A small image captioner, trained from scratch.
Training: soap at rate 0.0013, batches of 384.
Rows from block 3 of the image encoder of a small image captioner, named by matrix and row number. Rows with one number belong to one neuron. Each number is 128 + 32 x the weight over its row's rms, rounded and kept within 0 to 255. All counts start at 0. Numbers have three digits each. After the name is the row's rms in percent of the matrix's.
After each neuron's rows are labels from the 100 images, of 14848, where the neuron reaches its highest value: "patch colour" is the nearest of a few named colours to the mean colour under the peak. Only what is clearly more common there than usual is listed. The data: rendered dice on a table. In brackets: how many of the 100, against the usual share in percent.
# fc1: MLP up (encoder.blocks.3.mlp.fc1.weight, 1024x256), inputs 64-127
# fc2: MLP down (encoder.blocks.3.mlp.fc2.weight, 256x1024, transposed), outputs 64-127

fc1.360 103:099120151172088163095173122111155162162094177114132114180149153154105107123127095116083099115174119186145145152136072106129111070106135108089124101132152148106151077128095042037100090085174132
fc2.360 098:111145130137116120154204115102128123137147107034131127138128063144088181128128089164138116111123063117104069120098160125118186119138089153139172125142170067161102165191099146134219108114153141
patch colour: purple (29 vs 3.6)

fc1.660 096:173153106119080090097149066114076167105149083109133160102117135099171122156171132123146093126134126058130093099095143072123173158202139181078152132104179094146096128086111164125127091155121111
fc2.660 098:155166119099157111098102065176102144140151097081139193132081071035169163152156159121109130114189106145123097156187113133105144112146112059133111106173158109101172115102142102086130117169125121
patch colour: brown (64 vs 29.8)

fc1.368 099:139168132191093135107177138127122158150130161182084087121101098140160084133148115164130106143099102120101122140105098148141169095130181120167068112093122103129130107139136149121132115105133124
fc2.368 101:096113183139180076110143132072147144054145161140152117065148125134094120116117082177119152133150101142185183140156145113160129083088157098141132145084070128104143095137113133151185120111112153
patch colour: blue (28 vs 6.1)

fc1.652 098:103153147113154178088140134126095111124114129104147087148107126098173120186138150100162182095166148161129147112126108190113129166189047148139113126160098155167125140107189134106067172156144140
fc2.652 098:056112134193076120108131123148090098214117103123183170142169190100140147203111121202149116157142140146148137136121140165196077128086128190138081112153095163099119175123200138131131159134167132
patch colour: grey (41 vs 18)

fc1.251 095:156133127121142099161103145087180107142150103073090104119128110102104101126080129112140057101113134118133089098082060108120135079097110166128118041120163162100130108100090102179154117152117122
fc2.251 101:151084120126116147130131161129112171040094095087191065133105117152113098154184142109080135130108046127137116154148150151120102125121121116116124124144141153194149077155120132127109143143171115
patch colour: purple (25 vs 3.6)

fc1.119 104:142135052154133116077106107100092116148173127105177210160113135114057105153135103150158075116133106082161183134117117089142127158093157130127151166090096149075160123099168106131168135122109092
fc2.119 101:104143105144124120086127095100110101064121104120110137112127073154120124093230125115035096088111170139052122098077088101145119147116055075166145112093123153157114088122077133134141171079113162
patch colour: red (36 vs 4)

fc1.206 102:085147089130089096072128152130126114133117137138145113158082118130132152126139216145092100174128140096115132088177119142121159078084152131059096144135122154119056073144070114047165161113139133
fc2.206 105:088111135132118159139182144090146136108114140163141208093140069110102136125161114159100065118128130063113086106157169143140146104129105114149144130126182178132120115178108151194130173183156139
patch colour: black (48 vs 12.3)

fc1.249 099:090119096145082137103110045157137113178099156110137122121142142091089155120104154175146105112154187158124142130147119176114092088110077141132173116111142167164129113145141111101075128176143169
fc2.249 104:122131128131128143127109203115118138119113082111121088061125118112079188133165085163172126114101108053121123108096171087132155117162133070104174138130123165147129101154125123111115155152140157
patch colour: purple (25 vs 3.6)

fc1.224 108:083162166131119079127157122171111124147140168086175123123130079127117098122153123123155124167110137098131105118111098172056132120144125084100184167122128136128117163113162162054090124147111079
fc2.224 110:111085152165149128100129144139172059114163167145161131159142123143086187095152105191074160092129077178081118165107111099181115124131109128125127100112057158199112116128157079115152193164122114
patch colour: pink (27 vs 7.3)

fc1.136 102:082143175163118173100179144135128091057094095127086122142153137181104114148155123150139133156143121120105111118152110170111130174080114137106151119145222094132165083135089174076133180121111087
fc2.136 101:144107047158085110153086102175141172129109182116158095124159062135083107114105122088172124115144157127123158134123168153141134180149184115164170146092099136143066087124109123156137165131119131
patch colour: pink (26 vs 7.3)

fc1.733 106:116118134147198142147130107145088050107084067055106177081106128117142114162183094180098140095168183126111185131139157124125103125114170094109176115084183154096145097172140138116171137106092120
fc2.733 106:150114070191173138081091119144124160161103112117150110135163169114137142120135113131107131141131146117107159115125123135176150134162187116155088151203087151132100100144110160108082091104073175
patch colour: green (26 vs 8.1)

fc1.420 089:091105178127172125095132149138143129098055097106135084141128171105131137114101146117130096127178171089168131118118124122128191070185137151112067074185145118127177105131134120146102135089102160
fc2.420 096:129111082125065100127088102088215201149145084130152061081076110073117143151074113186162155175135121082116161143163146114111080114122149129132073154112140169087128102087142127145132128101160094
patch colour: grey (38 vs 18)

fc1.159 098:127140149112114122150109081099119143208073170106101111093087123151086121086125122132173117155139121047141165123140128160085114191165139113097037122086141111083146153115081105139151118092114176
fc2.159 101:137115156135082120055183145173178095109103101110098125100148125145105141092134126136175156131087134161108161119129124161149105134121158087124095161112139143084148155139137127120156199100129117
patch colour: grey (42 vs 18)

fc1.631 102:130054121102144140119133133143095137060092129111068135146144103120155154173069133135133119155133121139103144131129130108130096148174119163150130119141159170129138094098097128139145109111106113
fc2.631 095:115104116116107183162105127086134144125148121156084080114103126088154114121112130164153120126162126073133185135142122130124078191139137141071110121184116085109113145133123059174142126096154094
patch colour: green (25 vs 8.1)

fc1.567 105:157193143172141152127141091150145161038134115121117129158142115102148103142142075151138147177143094114184177161176155140150147099164127195098129154121150115167162137147086151116132124089139138
fc2.567 107:079144146127105090151174074144133090083101169105148158115125088155167148103117115121106150122120069143159178078103131076076138136097107131109096129096116092107141164102124120169123149114093132
patch colour: green (27 vs 8.1)

fc1.267 104:093163144126113139145129099165138125142115086144167128116158097182139112188101119120129094147105166082146104114086121149168111154108110121154168055192167091115163120165103137173172079096183161
fc2.267 099:139115139144091111131145165086127130150118083017099199121133151183140171184140165113098126148146102169113160190137164137115145097210197131152153179126123107155132137136132183133145137179129163
patch colour: grey (44 vs 18)

fc1.756 102:126156151148141156147163148154114103101116146157157117149178103073123080214174161144113180212122120111120128146159217082135162190113188163132094124102104121171123176143112174147144097160186111
fc2.756 104:137170138158104026104086132131138162141114141134162190100113149128133112138110128130032130123098099136156116185136099109117106148190162129077084119153106047089127134099154105106133100136116122
patch colour: brown (60 vs 29.8)

fc1.116 100:152083152095116036115097139143146169210116153174145127153113170139143184135125160140118130100120155145136102140117082167187142124121157146142104126077154101160079105192140123060111091136142151
fc2.116 098:139117110173115138060185142127083174100143122098145147047077155147100140152102087145157116147130139166122168151090123086202044127136149113128098164067122152125174098159075129125155143104173123
patch colour: black (30 vs 12.3)

fc1.33 097:099170124112186162148112161146100107075118167087113096203141190109201071144107127142116125168060120137115149142089165139108175075130143152054139168145087105131169076141115125121126087134094115
fc2.33 102:179144088136147096133143132136169152112117169156153136131124124050123141130097129094132141094114160112129147158065142123154164199163079089131095108125088086109096089120100095204147156128121066
patch colour: green (38 vs 8.1); cyan (28 vs 3.8)

fc1.409 101:160120137096123125184145148130126073114148093159149104113135066113130092148150108143161043126112208120126112136139152177084154185085134174103050131146117163117174168190180094088166136113149107
fc2.409 102:106155171144097091062131084175154183101137169097111068170111155102142085115139171180147171114135115144137071148149137135135159110070101117131095164089113076091118106093155104107158121118095139
patch colour: cyan (27 vs 3.8)

fc1.286 100:202160107106147135049095113160130120142132123119077162129141173165137121144180089104116095130154157169095055128120188152123153133120127093096085161131192161107176160095091081169161132113120117
fc2.286 105:160070138092124135165140139120130186186126103081164146154098134115175169136106111173166176130160074146121100176087098173128106154123165095107159127165161117158133130146131156104127124161151153
patch colour: green (28 vs 8.1)

fc1.161 100:076092079086147135188104137135115148154059134058107171140200124070190122114111121156140083156191117113115158073130122158104109061134116055158130118180127149173090120171196113165131112224124092
fc2.161 100:107102116115149175175122166127174115153130108093116101081143102071098166100102111134103169089142130142067117092152123105139099164149088164184064155122088119151074146150120161192110111085161070
patch colour: purple (26 vs 3.6)

fc1.750 087:064123094176094051068129122106080106148064136144182147127171202159088117143075116137131112172119148126117080139143182123144118127166121079120157119147137130122137104140146133137181098156139171
fc2.750 100:143118124103172153093145101120216147137084070149134157096132107147094122035151105112171162107114102129162158119083185123118149119147076102112145112099110140152157136073103180172136203125159082
patch colour: pink (25 vs 7.3)

fc1.517 097:135098080148139152084095162163173114049092137143188109127143087113138093099124174097125199126096176140152160098101105091100135138079101137113168152102166106141124129113134131162111138122148160
fc2.517 097:146113164131129160135109191145209134099138118161205167168153130109165100109056122120162154119149137080138137150145116073116149127167087158075144122144107158103140139089095145160119165139111141
patch colour: green (40 vs 8.1)

fc1.684 107:080143123168121116095111116186112107090100134046181097116174138129142142106176120175115120102153094107089125192175158132163126112201158158079135101211124107084108148099089122173148125130122115
fc2.684 108:100101150178104167168117128130159109130150137151156132154141023139089130082170198115122109137142129072166101060108100122138171083138111115204192162136129214074138178106079161117177134167158110
patch colour: blue (28 vs 6.1)

fc1.437 099:154103100122198132167124114122124125143075055135099131207108163109110126168120118134133169192189165135140120175130122111104197114158102107077064125131150204146111188095064154115161136119131153
fc2.437 105:205092122101158113102157105098088094125122153104192132168077173037120125122115115156094157180153138168079121147155113183099075095168119151123172095151103102148129159081093143052098124123103107
patch colour: grey (38 vs 18)

fc1.147 104:157125124101176127127159156136081094162133099112147088136118111122130132129122134130128105149124112062155121106177074079107199088195152177138145163125111152129143145166108139115126142142151137
fc2.147 105:125042158118096098094139091141224144103163152102175101099128113094109098028142144134096179105168060114180111131105119172113136132084140139163095186136104088142134132110122183123155134147148120
patch colour: pink (26 vs 7.3)

fc1.250 101:125134087118121080139135162101119155166126141100127109139108127084144146116182170119086116141135090155097170126107090143159142054164146100101109195078162120116148166138121100088157139155124151
fc2.250 105:156131071093163102112203091112129119062190127104147073199132140156139065144126171111107120115138091114129090123127119125125067121197133119150136099159145139147095172121127145047101136132138129
patch colour: grey (41 vs 18)

fc1.452 105:175157146120163126153148159109134115142143104100149134105178079137154122112182121099139066121145147116096133082119162165157117171063104125180107114129140082107149131144069158113156170171161144
fc2.452 103:159148150130155136145141183144131172062080122157086171118179084156134116112095120075133127144139125050146138098066134096145165124135102100187123130133115070175164139104123090107128100175156102
patch colour: white (28 vs 2.6)

fc1.79 102:106152155177101161123145109153077174184128123144128079148127075100151151148094186122130101126077147134105153065168192130105098121091126174143186118125115129117134138206127191160158119164136148
fc2.79 097:103112163140134193114130176107099143144144139164105133124156175143180147134110158101115135147161115131110108170198152136124160157139156120106159115129120141111118139184123155133169118176189054
patch colour: grey (42 vs 18)

fc1.505 096:125076129091108094164117157101084134120093138147078116126161164125118096144115135059136104156100101167190171146122153113111106094130150110133118153085126126086093107137120113154123173133099105
fc2.505 103:086085056103117164125105097082103199083090180135087158147079079148107088167102154126118126168142127111141122131067146145115088151154111099156172166121156142117128139117133143167188163171128146
patch colour: pink (30 vs 7.3)

fc1.672 093:110080110159083149103120177137129111110107152103169093090119162171148133093151094070091159129068122072131151103141118141083148115160125141107163187125111130149179128152138103119209150122184151
fc2.672 092:132098138116070170115204187135154127103122166123173141126118102086111139153076091164185131134172155129078097138108135108144084117089095170090112140133128123139174119094064135129144145157120116
patch colour: pink (25 vs 7.3)

fc1.163 094:160080114090111130108171203156125141154115121144125109143133168154087126158139107128132119147138086094203140123066172164112142046158118162045117124109082146151111093083129120122090157125046104
fc2.163 094:051119098084168110136142129087095162152146122155195144154161143123131109129126116134157113095131133095121104125096145129119053083072098128148137097097113143090107125120073159139206130138088120
patch colour: brown (61 vs 29.8)

fc1.201 097:126134038088095129118093060097116085083091156164126193107060115126128144094155216139108147138068126117129175106158147137130140139183118116113122136110170136151104108126123183100147117193140111
fc2.201 107:110120108143149143105121137127075152115155141163123145132128077149119099107174081148156098109144126057022136116024105108174119150129121113153115111134157134114144131119061135155094202154099100
patch colour: green (28 vs 8.1)

fc1.104 099:118102142125154155085098120073098132149164137152098101178161146078147118122061153149175197150185132090098114114118082160151109133133163168153084122104154163119151082110131093181071084169119129
fc2.104 096:169068114101087095180115121108105070107102162124077065112072128155147158161170080142128123138157179110114113099092135133151079071165144144105076156095134126054127102138185132150099110151079131
patch colour: pink (26 vs 7.3)

fc1.254 098:135180102141192169134110101139118138119158138101146167052119132123125155114121175102122140135112137144087118098117137136133157080096062139117079150058212141114126159105151113112146162177172089
fc2.254 099:122147067173118092112067122150108131089104144162096121187155078155118111093142087183158134113102100092097126160124149099173134133180114170138108153146133143088140114134067133098099181088122132
patch colour: pink (27 vs 7.3)

fc1.745 104:150128087145112140184121151137104091143143112171101138124097178123154083079117115140140098057157191136092090145147202084154088120129116135179145096123149183173096107140204095129174109153093071
fc2.745 102:108107173116132180167057167098074143104127122096079133101098111145147136086113121141127104154161108074187124111132132122100080095108098099147127144134130117140152110163141131170097155139105125
patch colour: red (37 vs 4)

fc1.83 101:123078183158116142118163138119156099095136143173122113166085141080107155180109132113126182043157084141122131155151126115133083101167105133140098152063146159180100111142112144050175194122110121
fc2.83 106:148087055140117147093145113199138139109141153173143153166129201117140177192104106131161109145112150140116093134166144123125166090132092083136128147180125096126160126161127109103132132085129116
patch colour: grey (38 vs 18)

fc1.252 092:152192157108156065107097149123090142097132117087165118141115175125111121123120139109175097111094155173131160114105187109142152110128119110067167072132162070069185103165156154159087111088141141
fc2.252 101:151122118158137145157148208058156170083050188185153164148152125147141094128142128091103121169090121099145148074141202107062077154085095167158162125125127134116135090174133127155145140148123124
patch colour: green (41 vs 8.1)

fc1.0 096:185155124197158073125140095096120121154171168116102107125171146105191136159114109122099183172066114096146121175131159141150125116176084151098178148162129165146108066157108122150153140100127073
fc2.0 095:154091084128167161128132160149164173105095107122190173140120068154162129132151175115137129121156088103159111114119063064140129105127097100138150097120093130088147123108081101113139156082208129
patch colour: green (26 vs 8.1)

fc1.211 099:125100130149101152158087115170205123077160078078100173121135044195111118177110144123120132130111186108105076120171163164126121109153120168154132102142145140101081163146099069158119122107146108
fc2.211 102:085123179092064142136179126099116116187125106111169118080167150125149125133133138136132091181190139103141152107164087133105092154141103185126160171128092098104117177149140075175098098082178093
patch colour: blue (39 vs 6.1)

fc1.687 102:147186117121122110114124140128133151115184147082095135070130171114138161173057090112148101131106142191117161128144192184143138092200143101171175168197104123137092091188103109079157090108113143
fc2.687 106:106135115106152074178146162104130145144071091144114143126142096098151155103145176102060123135136090093170136087077100061206086123093111080129128139113115119148132104117202120103118115166120079
patch colour: pink (28 vs 7.3)

fc1.748 097:170149143171125118151105123198145105117126153147147116128103117123067116179080158125099148141035203105083115139167131066115124087158164083115114096125112120095134161133186157115122164145127114
fc2.748 102:145152105193096045094157128119136102151107104115210174103168106098149134098177091157148168099106136117090075098113121076094122139138136133124118147150127093110161190158117117156166178092148103
patch colour: green (30 vs 8.1)

fc1.425 097:143139126166127135144086134081100161136070137147166185102064144141106126106126135107096169166100099202102089155112115132121134162129084176199194157157143141116105155111140148160126162174158127
fc2.425 101:115123145166185197185178138150071100152175152125093150103129147083149115152119100102123148191152128133147146175144147160115157159131142133128171155117118109160099113086105191119116141125143135
patch colour: pink (26 vs 7.3)

fc1.629 105:134133134122109134092135146149121144191142164125152153133182161129158120149126093149095165132128172110105122165118126162151163112144092171165092094108151056129117188089176130178120104108089129
fc2.629 101:128155116104128198134145046122124112169131071138123136090115100130089141056139118097168119170133119152142127149192143114139107141086112100124096203056062181104214177108104147107146146147137143
patch colour: blue (48 vs 6.1)

fc1.142 101:090126107137119089050157144136105145102101119116159156150073187132130090101129148146170138135128144119108143140153191164126137125152115192096112083134162089095093151080149143178103157167113085
fc2.142 101:108130089138153141200095090129121132106101091166092140059138100137079136069136131108129045174120074071159173079127138144115146177094113177129128171059097174171162088117165125153132126156112156
patch colour: blue (25 vs 6.1)

fc1.198 094:074169148188099185145082151072143147068122128096152065130137128091149139180123125141161129134130102143160180158173191146166103132113178149142090141157155139172155090144070158129104091127131158
fc2.198 087:127181160149073108083169086132120126129108095174139119140108103170163203097137118115186145132176118163153155112097096131083157089096127154079076195103152119152159124140161137120098101095134091
patch colour: green (29 vs 8.1)

fc1.547 096:136125099180130112122111120125072074121093113178061118150121158064091099103123122087135104124131137145102147113116093122162110059108071143135119108100185091208126162175124135149157103080105129
fc2.547 095:128095121128124173056119116102152175085114127113144085121133069125132144102134065072188132130158144149126109085155111122138107115152092148127067180081121183124129088115143139162160230114126168
patch colour: grey (38 vs 18)

fc1.578 097:122113156176138136178090121118111158142115137144140079212149079088194148113143123145146073136121151116178073166125171095144114109169153154175138159112106085096082161079126165119159156129139107
fc2.578 099:130068202109142143122055121126108130176151085121160152171151177157151176105155118131149084127081132135241148074129118120106143153091123138148140091101096186068134137146120119109170125140156168
patch colour: purple (31 vs 3.6)

fc1.674 099:039171112062123163153101086129101117116106109107140093117137134128121159136157138137115141088086113139146150193141089110079140082119151154136179104140174156115110132127110039088126099170169102
fc2.674 091:120148143147167131078112174122090092148084087158065135121063142118093066147119089152125169090187117134121155132168195109137215123151070109115137156158156097137069155094145149143130066095139147
patch colour: white (29 vs 2.6); pink (28 vs 7.3)